A small spectrogram enhancement model, trained from scratch: 5.18M parameters, norm groupnorm.
Rows from block 2 of a small spectrogram enhancement model, named by matrix and row number. Rows with one number belong to one channel. Each number is 128 + 24 x the weight over its row's rms, rounded and kept within 0 to 255. All counts start at 0. Numbers have three digits each.
After each channel's rows are labels from the 100 clips, of 14976, where the channel reaches its highest value: "peak on" is the class under the peak. Only what is clearly more common there than usual is listed. The data: phrases spoken by 400 fixed synthetic voices. In brackets: how many of the 100.
# convs0: first 3x3 conv (model.mid.0.convs.0.weight, 256x256x3x3, each kernel summed), inputs 0-255
# convs1: second 3x3 conv (model.mid.0.convs.1.weight, 256x256x3x3, transposed, each kernel summed), outputs 0-255

convs0.30:118134111125131109123104094117133113125099121116106088129103108132138130134111130140117115118101140132122094118109133124124142110097069095063095079115162108122104106156116127116120125078105105174117158124151142120154141139136137173157153166137119138096151141126128126107124140137091113119122121154129143133166118141156108130130115107113130139121137165172123136148168123142161143141089135095137142125129080145125148153125099126091119072095129120099103130073100111086126089090115130123139096096110146081074103134119099147098157122141102131103146133107117146095067128113123094131074134134067130119090089135098122115105088108144139112096103096142100130076120138132099071104080143142120129141104189117110121163122138148159123136134151123112130148175116141165147149140084157
convs1.30:136156125114129106137138163098186169107163147120182187133123137181146162154141135135158103109173109135112123125137165129128115131134164150197141137142109177127121116102105131112144117101165153127141132130131118155120129159140183159139138140092153118105130172183121167115117122080092133164098147137125109169110147154107133106186131122139108141142099138138152161139104123139086173111173138122130168145198140154124106134163137108164144135131150104140131115146154122129105150154143140151119152153114171134133134156180152167137120107138132125137147135160123123138127099134150131146152097139128148108109128143162113088122130131150153165162183111130124146142140145094152161096150109114086085102093092153103128134097124117128136105119085124133128111121135133099128128116141090
peak on: /ɔ/ (35); /ɑ/ (26)

convs0.98:139190120095155051120125128113112119143124145098120110177115140121112133134131133117088111116110118139128082164086154151097096113104126110126129138136140134158111103184134085131167099131137164171165152157126133179086087112123115104139098144138166098131125161118108088087127146091116122131129156151166135094187159122141155169127176142118093078127119155123104132164119102147138121140124099129132172142133096139090141121131137096122122121180135171139131135126119111137168150130102125110132103121125160131130134125101149178105138127156119115092145139147153116136101129130144117158141126086121126092099133098152162097126093139095116125146084130138124094144129108145127150069107125135145108151133136081126132094095123164140134081131117111148126170134096123115166157097118113
convs1.98:106071138132130172103123168140142116100105103106108156118095109113125119123109103142153123133103143110150184133122102152116124133123095094120139120119165087124151140130143152104128086130141132121113150139101130110140136141132152107146090107198148129093118117126167108145126121162141138099128118107127144098086088103134147115100096107113135097105142135104113134133133155088160106075126148136155034117102142108159131129112122131082128153127098109155103128152126160134136134080133126096140154127112115129125117091130152140143140138070138075105126140123138156124103140136134120125132132150116134150175158145110078124083156109161099133107142158126151115157152117118148093131118148113142168147161147124160115125180113118114109157120173138054105119119176147138070167125147139
peak on: /ɑ/ (43); /æ/ (29)

convs0.103:116103113069119140109116122121134120161109113100120117122113099132131076139118139106099123164115126018150134109112174112111101115133118137119129149147141128139121128125139129103123129110084123120140135125113117139117087134048121132131099124147117136130155140125133133071135112135119132158047142117144141142122139052123128129124099123140133161133129114142148049130120132133134152097147127136138116127135131143141118108041125124124126153131126117120118128135114127116127141136113136140119077124079137125107148088168130126122140145114127076113134136152144103086149128149144137123137126138098137128116144138162119124141125157142135139156157144145139128131154132127136136119116111120112127123107111122094063134140114094129097125117106099127097102099104110102142106015054157
convs1.103:159154107150105080171138110109103108113152126112146137163167151137124161136154099098118120135138117119090096150142101144173169124111124158102114139121109117128162125168140138111125161147107115173147132155126123129165124078128151117149154126138120094166147119107093104133092107146087133146139130107142096148151155127130155139100154143129101127133103135109117138139130115141125134137146133163113152150122140111105201172175142121165161117188186146143107152117161116150153135136166107090139092076169118133139086127108147173139120103151100160121104091088140140117121130066088112110167173105131118154127131137127114113125143134149128131139125111156145162152132170151142134149125100170166106136168141167150108114111124145145150101145124154166135159170112092144099147134103132
peak on: /t/ (29)

convs0.170:109099107162098110138099140093141174110130124141142128117130128144135153133122087147101140119126094142131148115122107121137148084141145141100145158167118117114119140134147141049085151077143128128144096105123086128137141135134123142170169124105113125092072130125140118083096115091089101103150085101077111120122119155116113114128117132145120139148109117144073150094124134139128122130133114130101121103119091140136102131139106114132127133079131103148102129087125108120088138110134155124133135140138120070130081147140137108148124109121136149113119113107146160109136092141135097124109129174112151135121106136164083102021085079103143100139187122137086128092154179103156123100139115118102121085120142146101115154128156109097113128161089136095150116126129140117136126138142114
convs1.170:104121143114103097113147129140128093112101113091104124147125134120111127162137116100129090147109131150097109156132106072151144121104109101151150137135124150116122107162070090138104139121056095108148168111127117125105135090146114125077129141138118097155133143167093131104141132120145136121142148189144111108160122151144132162096152166106053115110121112137125125117112139111129117156120158152143152145148166139090169125159162124098165126173130151124119134118150136116183112104147099103115127121146112150108105121134099128097126143118136130120104132114086135104140133123064129149138137076133093122121111111110108072152118169114120121153121080166090158125135149147108131134117124135145098170119134090138131104097133173144141066099164087141161148088102088137132092126126118
peak on: /i/ (44)

convs0.97:155132082122125049163137136143134113068104107135121144131096110122146139119124128130144116073124140143094095106086131125153115145082092106083097142106116093132134118155112121131082095145096128135154119116129142118150161119137114140146119145118125157078148143120089125186111139152092148082138103159117117098136124130127164117119132130129119106081151125128143143147136126104135105115134133150111095136079132132096077125120103114076098067106119123087068100065100147105086060075156116130122133101106125157174097129127114101122110044143115118134106105092124091133132085121099101133115144135162132130142103131104112141132149119151110090122142129130146104155142103135113106163141152121139133131146141105122118149127133127111092140127132141113112099123139119134133135135149130
convs1.97:111126112119129154145094137132150163129165143136140151083101108139124097129139142149117151126178135089147151103121134131108103100139145132119147099134167142121116144094152132072141109120157096135083126150127125098133111169099142146152095131127128153124126124116149113117148151128150091156058125071099133149075112092124110145162086105142171098142139104137115096113114100136132143071112120155161117084132105116160093122100102143117135140107142108119154139122119121146125135147113156159160154164102161113111163111139147133164154143089146114175174165155124104148141146148169148154088103151092121108137136147116096169078133094124125143109106135081125105103118079123125113105140118109107156121099115138121132124143105091137128161136123096127043109126097139144129150087131148
peak on: /oʊ/ (34)

convs0.7:101121116097141137120141134087140138128140122103106125099150143154076060140149095130096095133156143087147164145142150072144102112114151133131117182134122137132159117137126111120114124087138146096151104124079095115075085113102118135151061112106115138110100118120084144054137124102099138110061087110143126137133118111146135129140123151158108155111163113140087096105136109114150128115152117137166131150154105143126157059093157097123119139145127131114094112134105121077134156141073116152118115124097147134120091089119143139085140136125130115098154132121155080081140130146100099121117132142077137138076112149122117125104110135119127109121137135133125127134145104136134130104179147120149134109087104095172119130115121139147124137097130110124106145108117133106129106084114155
convs1.7:124165127141141128145159122131138085120090153129111116192144112073134136176172099128113113136085127129105131164160146160186171145107139097189155125128117073140148129181158110117114140135099144130169133137109129090137130092144118079156150139149095094129134146121116092172113104143124145158147122126127101158135159142142128143120121141116117106128126111113135149149110128146087143142142093120108115125144123117116154160168147150157156137144148150144124114152125150125127166130156103082102115076203129133134122100134135145136132143140123130116095108083107158136136127071122104132167137106136130130145135119142140108123150151118098185173130136154171161146149142134151134154130138170149095124166123139155089102084110145160154099139115173130168138125132112128098128175124122
peak on: silence (71)

convs0.108:105134133113125071099073090102118135138148136135142113101107143142113135119140175101117106104111110099136137110086166136137117094127098136115134111132125123105100090113151103136110125114118124119162110106116123125155117133117159135135123131108122136145152138153141140110102125141123122153099180173089153127114125136113120114154161101108177185112125127100123126143128155160140172151140128120107092090098076117090107138118101148198154147112145159162139122133130055134121100138099099151135099148118142076116169126176164123161127132122152116135130126088146119084084114137118110125151098100117101117105112122117123117140085132154122167125126162149062165126129148104163115106108129127097101133094135125096134095126142124102152126138090147160160086116129068134122107092127071
convs1.108:138089127174122080150134120134152139124113101140105138124123149125131154126113109144152110116139125127132111117116127135106130143137132128099112136085130140162140163113139147158156108143138162084119101125141134096157134116162158115120106099118107135112113132116119121100092105105088125081171093095144137123140127145161121150135124160134110127158146174172139186121166092102174113142118142114149130181154157157174171148160170122144110118146087067137124128113141150143125138137149172109141137122157146125144109153118123123100129113103110104084138117170142152155105149118137124106127128190120156149119123149113090139078106132143141107146120073137099135142127154150103145157139131145133189115134143146128172197192142123131114146136122144124100142175111183096115139144165174
peak on: /k/ (25)

convs0.50:160129107112148066198158109147110099099105128127129137131140111101148158145128143113142125110098135136106101124099143129158111139085086102118129112106131095141116124155122108143093072171087133109176130100116142135141149122134131137131101160113135153078125145154098129184122141147104161082133128210119127103137131133135168127126138130118143099096156124106142143145132123133142130136141124153103105104077115130078092100118076129081111056091125122092077094082129148135096081085147105129106133116096147163174101112114139131130098050144144117144098113100137101132118111132118116117109128114173119114155093116089107149152134127133111112142128122120123087138119105144099098158108144134146144146145154110131114145144132147124091154120127147109136129123139131134134135130154128
convs1.50:122122085109115111125094149116154164113152123121137159078087118138115088113134123145107126119183127071143141109108129135117115110115144129097120119122157154115114141085153131076148122096163089135084100153103120083133087145098160147166078106125130154120113115100132095128144153137136098139064142046101126135084128090117118130156094106126172101138133116122110109130124110145132115077145119135157131092116114131168097107110119126124121114113127094123131140101124125147108132154084141136136162150114149132136149084128146137153143102071112112164162139149125090151116114125161127142109114150124136128130130134125115164086140112109148138100089133083129105133134065116143127108148111119118149137117105132131125137141100080110124176140133106135044105136117146158109144087141149
peak on: /oʊ/ (30); /ɔ/ (27)

convs0.186:144123124133151141152125148122111136124167126122158142129173136198151145111117120143147179142165140163135134121147131139126142119110158155135087127085106149074112147112136142094115120115145130103124073089133103081151120125134110153138143087111104107096091126116118151114091093110105114113128112135139121111118101156120141119137129153165116161114137129129110131129155124122121146120123129117087155148107146164164101143142110102134103135056153107140100144100143152116079131149112130137148144117110174106137100154105137101092095090165103161097107093096165121116093130154126125094131131166141197134145127164191132100097151109184121149123157133148125139151140121119163165147182130113091106078137129110106127171099149106104134111129112153093164130127144165121156106133139108
convs1.186:132181141136121123150109132128112127143076164137078130172103102072154121128101128079108120146089130068102139096135115122158116142142125087150151129111103092141139108154084089097106089126111113160152118131127129173142114142098103105152118153103122146159114129139115110120111132132146165187113113121127117155160134102147124126123139137086084111099123146125150132125147108134111156131122123138114145143160133097095151160133139124099148137134092113144154123176097119136162132110177141125127100131158104129121133098148105136111129163067150066114129140125105148131152121148096119129143134085129097121069105117086082080097085121095122124173120148126117144131138146129121129155081099139148097124118131130147163090086106141162161106101093114150150158154117100103111139099120126
peak on: silence (64)

convs0.234:158129113124126107137099181140101117123145112098137152149109123130110109122129155129134120116113135144151154136107147166164120157124135155117107120108173112124150143128172128173125106182151167119132145141106150088108106110120089137121114109164086074131118114129139142179109081147098126129136130135137093097136103121100145151121092140149128077145130087101128093113104082100083090098069115153092119108152147108136137128153140128151154154107144138145158160126117118112148171161143074112094170113155151135174146122136146123153139115141141114142135111108152130164152132102114143146151099107172106113153093144113103123114131103109106139138099123089097086151075086120071102127113095123111134095149133098132143118085150129125128079137136146083145131093103115113095115147154100
convs1.234:112085134149169175159110125151167151131086105170085094138131120113127116114129168153117129109137149118132139132142117119120149167153116094159134174145132155150147159113124147145142173153111148122186119114166119177115159151148110132154124129134146146094121156124125153141131138122155150108151111152121165152111117135167106108090102143120108142086139137168147140128148141087129145137137115080136098163096132135154120128130135108072108166143056089145109093167116127098105087113164174145151119151149122141116123150124068113103131110131123092102128116151109157105141139150126128130150115121140142150083139131112072133114092114093125099111105151178125136128138146130150120143140184102139132091139161112153098146128119116095110152103114105103175138124109126066128097145150142
peak on: /i/ (37)

convs0.127:138134139121128094091103122110107035128113146068117120115087163127119129130123081129132110096114101130093109105075148093139116107081166123085114126135096116106117128133155111090123100106104137125142100132068131183092102064119112086113095091126136091146094117135102114146126125105122128130111138110125101103116111137122149135135121139136096102128134095111085127128095120134113116121113106170127138117120107126117117132155179116139143153159164166151114117157134078105173135164145102122112139093133097114163094123127126141091145123134133116127110125105160115122121089129112119117130105061153144109132110133134136078107127145127098121118088152118133085142175105134118147114115097119140078113146110107131161141099149131107158061121092159121150115108147106136140126145154117
convs1.127:115097142189189192154156154184140151158123135158135149139119110145161150161136129177174140162126180093158152142137124154132120147152128102143137119115158116152167125128139154128156116185146163119131156134144142124170167155123135140121116127171135173127148149126159114139162143170155135115128108135132142146129129085157137138108104142142130138123162169155133148127166138072180146123122131127129055136149168145164125146116129136106116158124106115148126138156115170153128147121167158142134122148138136156122145151116113138113159157128113092113155138150132162151131183161150120158124134139138140142166136105134083146132156147138114130131132144134151134137120132131138123157136200107136175108144199142152131141172144117135130159123162140114144130133140153116134143176125141
peak on: /ɑ/ (31)

convs0.159:133167129153132079085133111106100105145136163121140128147104166108126136168132093143119119124128090100110093093083134142158110092097169142118147144129128111136136108158147104105114116090113125184145137174119124204111119132090138076126118146116184129156144151152131126127138179091172093155129147127134137101098132117103148161158162163148110108166120110128118111108093109145113112157167123164129145133125083120109102141131190103133148140161174160145125148130119090142181132152123139114127090110115099123163128137141136170123121132146144103139121140117156126097118118134132132139126117065103136085106125113138180108120116135102103140143071138102135103121132101133130154060130114140140137155134110154102168118110141142119169114160116151147147109112118099137155140145139136
convs1.159:086084118127108134115130164146152132123098092114101142109100098129131121139118131153170134146079161118152150119098087102109095101104086089107132118106123085114127124110116134083124069145131107083111159123123160114133151154109147131133117129165161159096165146145163093111163156150136141091121143136136169108135101116146137135085111115100114110100126160121118124129171141093189118093105129134135061108081151116163128125102104135111139161100128126109141136142139157158123129067101147123107150142110141137131123121124118124129132144115135099142130129143114146137133158151131110129118137169101126129144145114089065114094112123134122135091128096128111109119116142098127085119103160114136167156135179133150142140203120145126112161127191114083122143134152172143113157124159161
peak on: /ɑ/ (66)

convs0.188:157130094101141082095142121105152111097107112091101129119136107134150117163121105102092081156138192142132104150134175140115131138122086125130131169080140127129121137143127122159134106149129153119186147125116131095124120100136142124130105168112092121104145143130075129141092093114076098085130126194132122139102134159112126080136121099133135142121137159134168145133144140132147113162098122097115131144092136107082105106118093106114108097115119140083077100113159159126089048105111097124119126133152162147153107134139152142099124100152109144131123111161156132144097142101120080167089089120110130077109121120119114132178127172129107112146101096148129114079117097110100112092168165123144124115124139132138117122145125137172089145131133122123135124144138145125138143134132122
convs1.188:117114094141108107114108108131166159121145109145118095114058128121144104159155123158096152142146122126131155114103117124143147112145128120110147094150143130129125161113196129086126139107147092097113100131142103106124116140096125142157109142084136132129123118096146105135149148130146096168087102093098118168107105115118094138140110132096142114125138071111108102073111111109106145094108062138151107087150085142172104138122120161163165140111133109133162166116129108150120141125102131137160151173151137117120161092132154151205158124099128115140163147151169147143171142143174144154122118151101109118104159108073121152076124118086103183137108139096156157104172123123120122124128100110118129118108091133134136112128114124120136154142124128139095118128124151129097140103143152
peak on: /oʊ/ (41); /ɔ/ (33)

convs0.219:161148156128121152074122140115136137127151161137164136083130180175116130114143127152116166100160088121132134105112161117127138087153139140140138116147086145130111138097134131132128119087149111117136069121125103173127114160094155111122113103142157127129100115146134121088112137120150092123113128077083128135087129135084137112165146111155138141158126143162109123148150148148116141147189146135159160153143146171175118150143140131142171172150175168143157156184160097172160138176154131118134124160130130123151152134138157143145098149141153141130116123128144145107155105142131136114128092097126132089082141096136132114083113109111114136131118142088141139128142109103171109114129123131100145113144126114087154104152127099099177137162098132143134045123153111121146143116108113
convs1.219:077131125078095105138105145102114085137069120107071122124117066064128114104070122064127110122048111104131142125130096128125100121108134075117130126114136061141150119141082061101120106131091167179131119108112130150129131114133089104136095129112108128105124106150127133078118102111101133121130128125139133141144118132151142138119133140104100101127134139114110138112141129124133122121086142138100152161095128080111157138128144116092136124142137099124158142131118117117166119090143125096099099107078098115138111082103097115092126162071144084103101117119066134090152127110104137114127160130117092143138118136109098102127122139126144122152104122111131103126113117153088129120103129140147160144134136133162135098162117139150106114126123131128117152153146127150111150105126119
peak on: /æ/ (26)

convs0.76:153134133132159124108123140126117132073160145135135131117149160129140141139138156127090118078138125130144148157141113122131124087133120116183150081111123128129119133119119131123102099154110133111178143123133125126108109146108089175111105143139122119055123115122059137126107133130134146103117139163131143099176153107154143143157151150125142096106174136192169129140102132128170136134112133140153124096104141146160129133147143114126165154105123143155137151076121140140143147149201161109126122107160139134150094112109123152151137133163160144100120136091163106156159110124076061109122102152155125089117152094097148112111133089137098123115124080175121185097098111114100109157156150153125151191182140120147138126120126148143155142135121128115121143128132143148165143121130106
convs1.76:155126126112124101120118142141156121134085114110086144132100108119124127097124106110145092149142133098136112108101127140101085158113104108085100138113112099128088111100104145130131065136148152135131100112109134110144090110143147113153108118118153121161154133089144098145146145162140152113145115114148108108115132120102129100094109118110135142086099121069133133134125155113113116114139113134137094092097140145127130090112140131182084105143060130139097120121115149126104141103060088115118149142133144155166172076154129119105121067084094094150139090175138099156069131095144099152158125109111136145124087137120105086131111141117123101078104144113157079180153089144141128147141116121140090136100129139131128134149096109105098141141144166146136114117167147129100108133136133
peak on: /oʊ/ (25)

convs0.238:169160132102119108108128113147147173104131145137119124126122126164116137131124156111144108060115174116139111128110162148095115161125093121171113095094148134114058099141132127133151114111127141128141140072131161087106132152102101162158103093151104102079117141152087129079103130177118133100096144138120118096163146112139108146126120111127134101103128157111132128172150124146142106125102119129128138089096145138119121133120100117125125110099104150180138156103097149134127146139087132122103149137097181105113137118137137122151110096134140116126122118128167095188115111143161085168125123106125075113100106136138175098140119087133122108111110138099103104134109088113100093128119118145055130181137153092114153118096114146102161148130124106126104139138116132149121127073099106
convs1.238:139065149109123136111075149130123132122102130130113163107108145103103140089111124155106113135141093100159147133103113128114117145153149100108109139108120147109126145101127183114150133105132141106148072124121076120142116106129138155154120118174123109107101104093124094147096093094134086088141124117134138124103115124113141079161134104169105119169123115137132138130115111111103111124135094085129114166124114151149103156142139105077112136119123088108087102133165122109105142179140149117168142125135155112123115125137124108116095095114134072135118117134154134129112105136120096083155095124157165131155169161172124129139152143165152101106103151139181143177178152139162157130166112108137125096145105149115090177144135077100125140134097118090102096097128108093105108135128147
peak on: silence (61)

convs0.93:152149159155079135175130134128113137154112127165081121132132087117118159086150094130136108152108108118097138126125136115137126134119172072131125130141100123125127150097111129098123143113137115120126086095152126119123177135114140110134117099128137165169127175154158111109161174132163173140144096075113095148125123113119132109073107135141110130108113103092109117118069088126117114110121091184122108073124124129075087129142129133088117157120131108116092093176144110137139161105121102129144138133111123136149149138135086111131100112095116114167115121168120141136162113100137092133140079113121093074112131111150147149132126124070085099174110136100141107112161140126137117133129115142140115148125105149132122119160130114108118168115075088145067123109120156123116109139151149
convs1.93:148134121134136077093116141132117110130135104123172150119139157149123141095134097125143122116145121138126089110094137152115088125087135134111082092081089141111101097098080128164097137117106152111120120131107144114129112096153152141107151102116125098103129130106108124147130130137088094092142170161119095122166144173100112115139157150136119133127138134099124162130140145163102137142170135160111185114156144156097136112157145126139119081129128177122108178118158132151095163125101090133096153103126167130136136127115126100105114064134089127107100098108125108136087118109126109108157143109165160126161115152161161097194159136143183104106153131141162136144139114157151152133156118121106089154096094118093107127127089147120131088160134140128155111151102108145148135123171143
peak on: silence (63)

convs0.56:102087101125068127140109112142122124126106099162089108127123089090109135127097118123102097138075118095084132132128144115132124140132118097136154101142127101137086129124117131079117132117127071123113111086127137127085153113095108123105119136103134147120125127135138110095150175128137148130112088069142125153101125093129126128095087105125125156107096112125126112108125090080134138119103142162172140122143150136145100133091127162096126135122143129126132125155149139146137132106154152115113098144102081133103134112123114122136109112101123102156106118155084135146102120095128101125123128148100073111135135113106079137120098149075110161175141161124141132131167155146074113141110131107152139118086112153133093098163106101120088180094159076132061111119127160130122131096097175
convs1.56:155176147120133083121124106107098107145136153101170142126139149135109172122134112116124120123121103126133111120106115152152141102115122155108097105089097156104126097139089113161128152115117128138147116157132149110142114090135145142109144129113133116144109094134091136127102129121097097123132158137104093117147118151087120097151157124137090119139096124107103168128100126146081100155147151159131173132151135155092182123220137100163135100181174188114100143112164101138156131128127074131111102096147146116133122126110141143112102089142113141101123116102142094092119117095093125127154145070136145111130095127162112092165143142127148130156139086157136149123145118130154138120120103148122079144115112103103131135080126144132163087167101138163143110121092081137162116139105108
peak on: /ɑ/ (28)

convs0.16:137134107110132111111106135123128130135139140115127103176170141108095137123111103124107130163115143181148079156135102124134146125099105117125111107156157106114104122160107133143083100119134138160113137125113117171123115117142079123148133136099153128109078127111088091071121133090105123096128110098092122080144126145106124133118139090102108094112119130122069140106114110114148111092135131109142179131110084162129144151177112113066136091137130146122127131072090102151126133106114121083152136115142127112112072147084155167079098120178126155097120111132117135096116110107108120128088156128113124110076088128106129127086083078150147098127090116117100106093131124113106105103103115156098130124121140067126105125133137139116106134161108108120104172118124142130131132129095119
convs1.16:109152107109143127113160164144158111120077147085107154154136111098121127147122125106158125138091146112135176156150166145136125131115143056188146144160144111129138112148126091133134109124110130160162152119080133086098132124146114125152087136183101102098120153133146113166143122173159155163133132174138119123111133122133144147098135132117133127067156108102130116133112161104102151119120159170137128115147156160128168116123169170077114139161114168163121141144119180129152155088127113104113157113142130145147130086141104120115151128105120073144134147128110109129122118128129138159127138122147118131182130144137098109153149149146115170165131156151180126168173095150136145150144157125151127152108116131165103108124149131159095089102167139104158111092159140142132125140131108
peak on: /æ/ (59)

convs0.36:140143157115156079087144102099109133133144155125143115102089156171124142099143154127125124052145103111136091110087123138100114095120135150121128109107120133111075113135140113094137103106134156165160131121139129177111099164114128105085099113145179117109131149130111143106142174100173129110107168145149154065171157112144180156166149141150137086125142138153121122146131119156135106138139115153137165126128114109126121136135155090147182148139141155185160174117129128176171131157133138132112134125090155107142150109136137146108132133142142121115134154107178094122101121155130111116150106089129131080130156115153158092104146097089129124102119107104118141119088100114131119088140120121096116177154117117111180099127111140108170110155115156131133127118122114152133141117140111
convs1.36:136078131148129104116118149159145123136090114108090156135097127124118146130106113139168106164127155094140140124093086141111093146136109103082125150084108101114136126107102155109155061135142106095117109115101150098173128119139183084145095103157164137140162129120163076133136144138126157078148136097152154110098140098131159112093111113132085145135099169111135141143154160101167118098135102108138050144113145136154118133127136113130123136123070103133105104146132154143129147127102114083128131118140130144146146102138142135112107104074135095109128097144126150134104130093108089130168127154120141164145135133117081089088120133160117132082098125115133104177149153115149133137128143139140142130130175149147127135169108109106126157134153130102124123121153175118079136135134166
peak on: /eɪ/ (26)

convs0.18:086098100128113112123106147109147116138138143116135129117133134117104134154108093120145134140117129166104092132124096107178150099116106096097075113106109112124106115142096137117075116092102098164105124110143111114147130141146105131179156147127135128094125133110137118139130125103095141104143106152119109105133120152140128114152135104140128120128126126141132142122120143118108106098125137105103143150111125132119103151154106095068114056131139093074081144072093124095110116100115115092164144078133101103132054165112128121116119108163116157125092104072075128079109085094124126082099154148118104115138078162100135152112154099181131136064128106126148114098111109138080117132100156135128110130104140091097129116150116139139127122151149127109122125126174135144114134165123111
convs1.18:140196103108142121144134123129156131148157184095136149174123141108139121167175138101155107128112163102132119135140159120144105153102128106166148145156163120100138107183122091142134098153115113177138146128112154085111098127120107106118090149152081115145143158128139084136157145158119131166093156181129121133144160090127142166147133149143161134131135123108159094157123132133128151133128139196141129106134126120110155128127150163106131120177154201117153149106105156151152152172158125122094110121142125152123169128151136119146125138126149093157160133125095085155137138108133128192125149126172086146161118136141108156163147148141124146159108117122136102147107087166115141150135159151119123130110147141140129082116125128150134089128150119147146114138106107166165139106123099
peak on: /u/ (28)

convs0.12:102070134143122088122122112124125124149105141103100113109140139096111147128099077125148145154099142161147111111128127108119155097089087101091124111137145084146097131120118133068074122103092131132138141097131114126141134126138104135180141139063125158081094105127134134084134130086106132097137128101088108134109101156148106130125108108127135135120148104153069148092082147144157144122122099122144121120124126133112145142156104077078130104128118121107159128085111128126133122117119150144148131093119112104120060149107106136101131115147142153106125137122111129083125104121140118096072122187105129100093079169136115151128119103169123089117131081132094135071135166122118091124120179125113146137082126115113129144142146120147123161152145136119132150099175155140133131154123132
convs1.12:139165122138122091125170131112137127127141166095136157138151138139121147159180120119142114151140118104137138165155152142179123141113161122168132147164154130136162116163141124158150117121138135186173137141119108109136125132141129156135116166167122097164152153135152099182131141163148118150122146182150113141122140099113145131118153140139151152108113108115157094125120144136080159135135162162141125124142126188135168144140170202109155113177155161144101142102128137136149144120147098101124139118154127142143140129156154148140126114157128106174149124142158092132121128091113128188138133102145114114171111161139093119172151170142115179163107131134178125140160125165139154147140142137152118119132128160139124103120175128163116086140142156152151103097142116140160138142070103
peak on: /ɔ/ (27)

convs0.224:114103123052140123115121110125130138129153143135129117081156133151155070154106127078100138116135139096150112120134156095087115103157115123149164131153144166149124128148151109124130099126104161106167162146139130151125117160119134184132088158118135126112120135142168121081126139132147127092060156171140153126136120105157129155143130157125153145111156142164140112136141130134167139126124138123137082126170121153124133094057143171094116124111096131167121108125105107110103157117102129144096119152091157121108126068139152143144136153139137117117132149128149096130096106158161131134083104128105116104133099117114113151130099117134118110156112160111079105110167089095089110082098138111164141128071148102102118158161130125123110154115156137118130119133146129143168125087092096
convs1.224:149152143166106074103110120125103153131138139119125151139108124097106139112131134157128094124149133124138148123096085144172142119119131156115121132134117155099126114124145129102176121101135108151128117143102146119173145090132170126123122093129180127164142091131076100141117179129120121129127133099102129129112133120083123117113133106134117128158114090088125148122102117126095111117185096154167129119116140148134156134225139129166160167186124133119084132132155132145154123166157111111183123134153155121125148105099142141126098100101134127136149093129158119128125129103079113162196153122157135148096153128145113122104133127125120134127113084140152142152139141115197143151127112140127108125145103134135138104104099124110163127153114152190137100075118091120090076134136128
peak on: silence (71)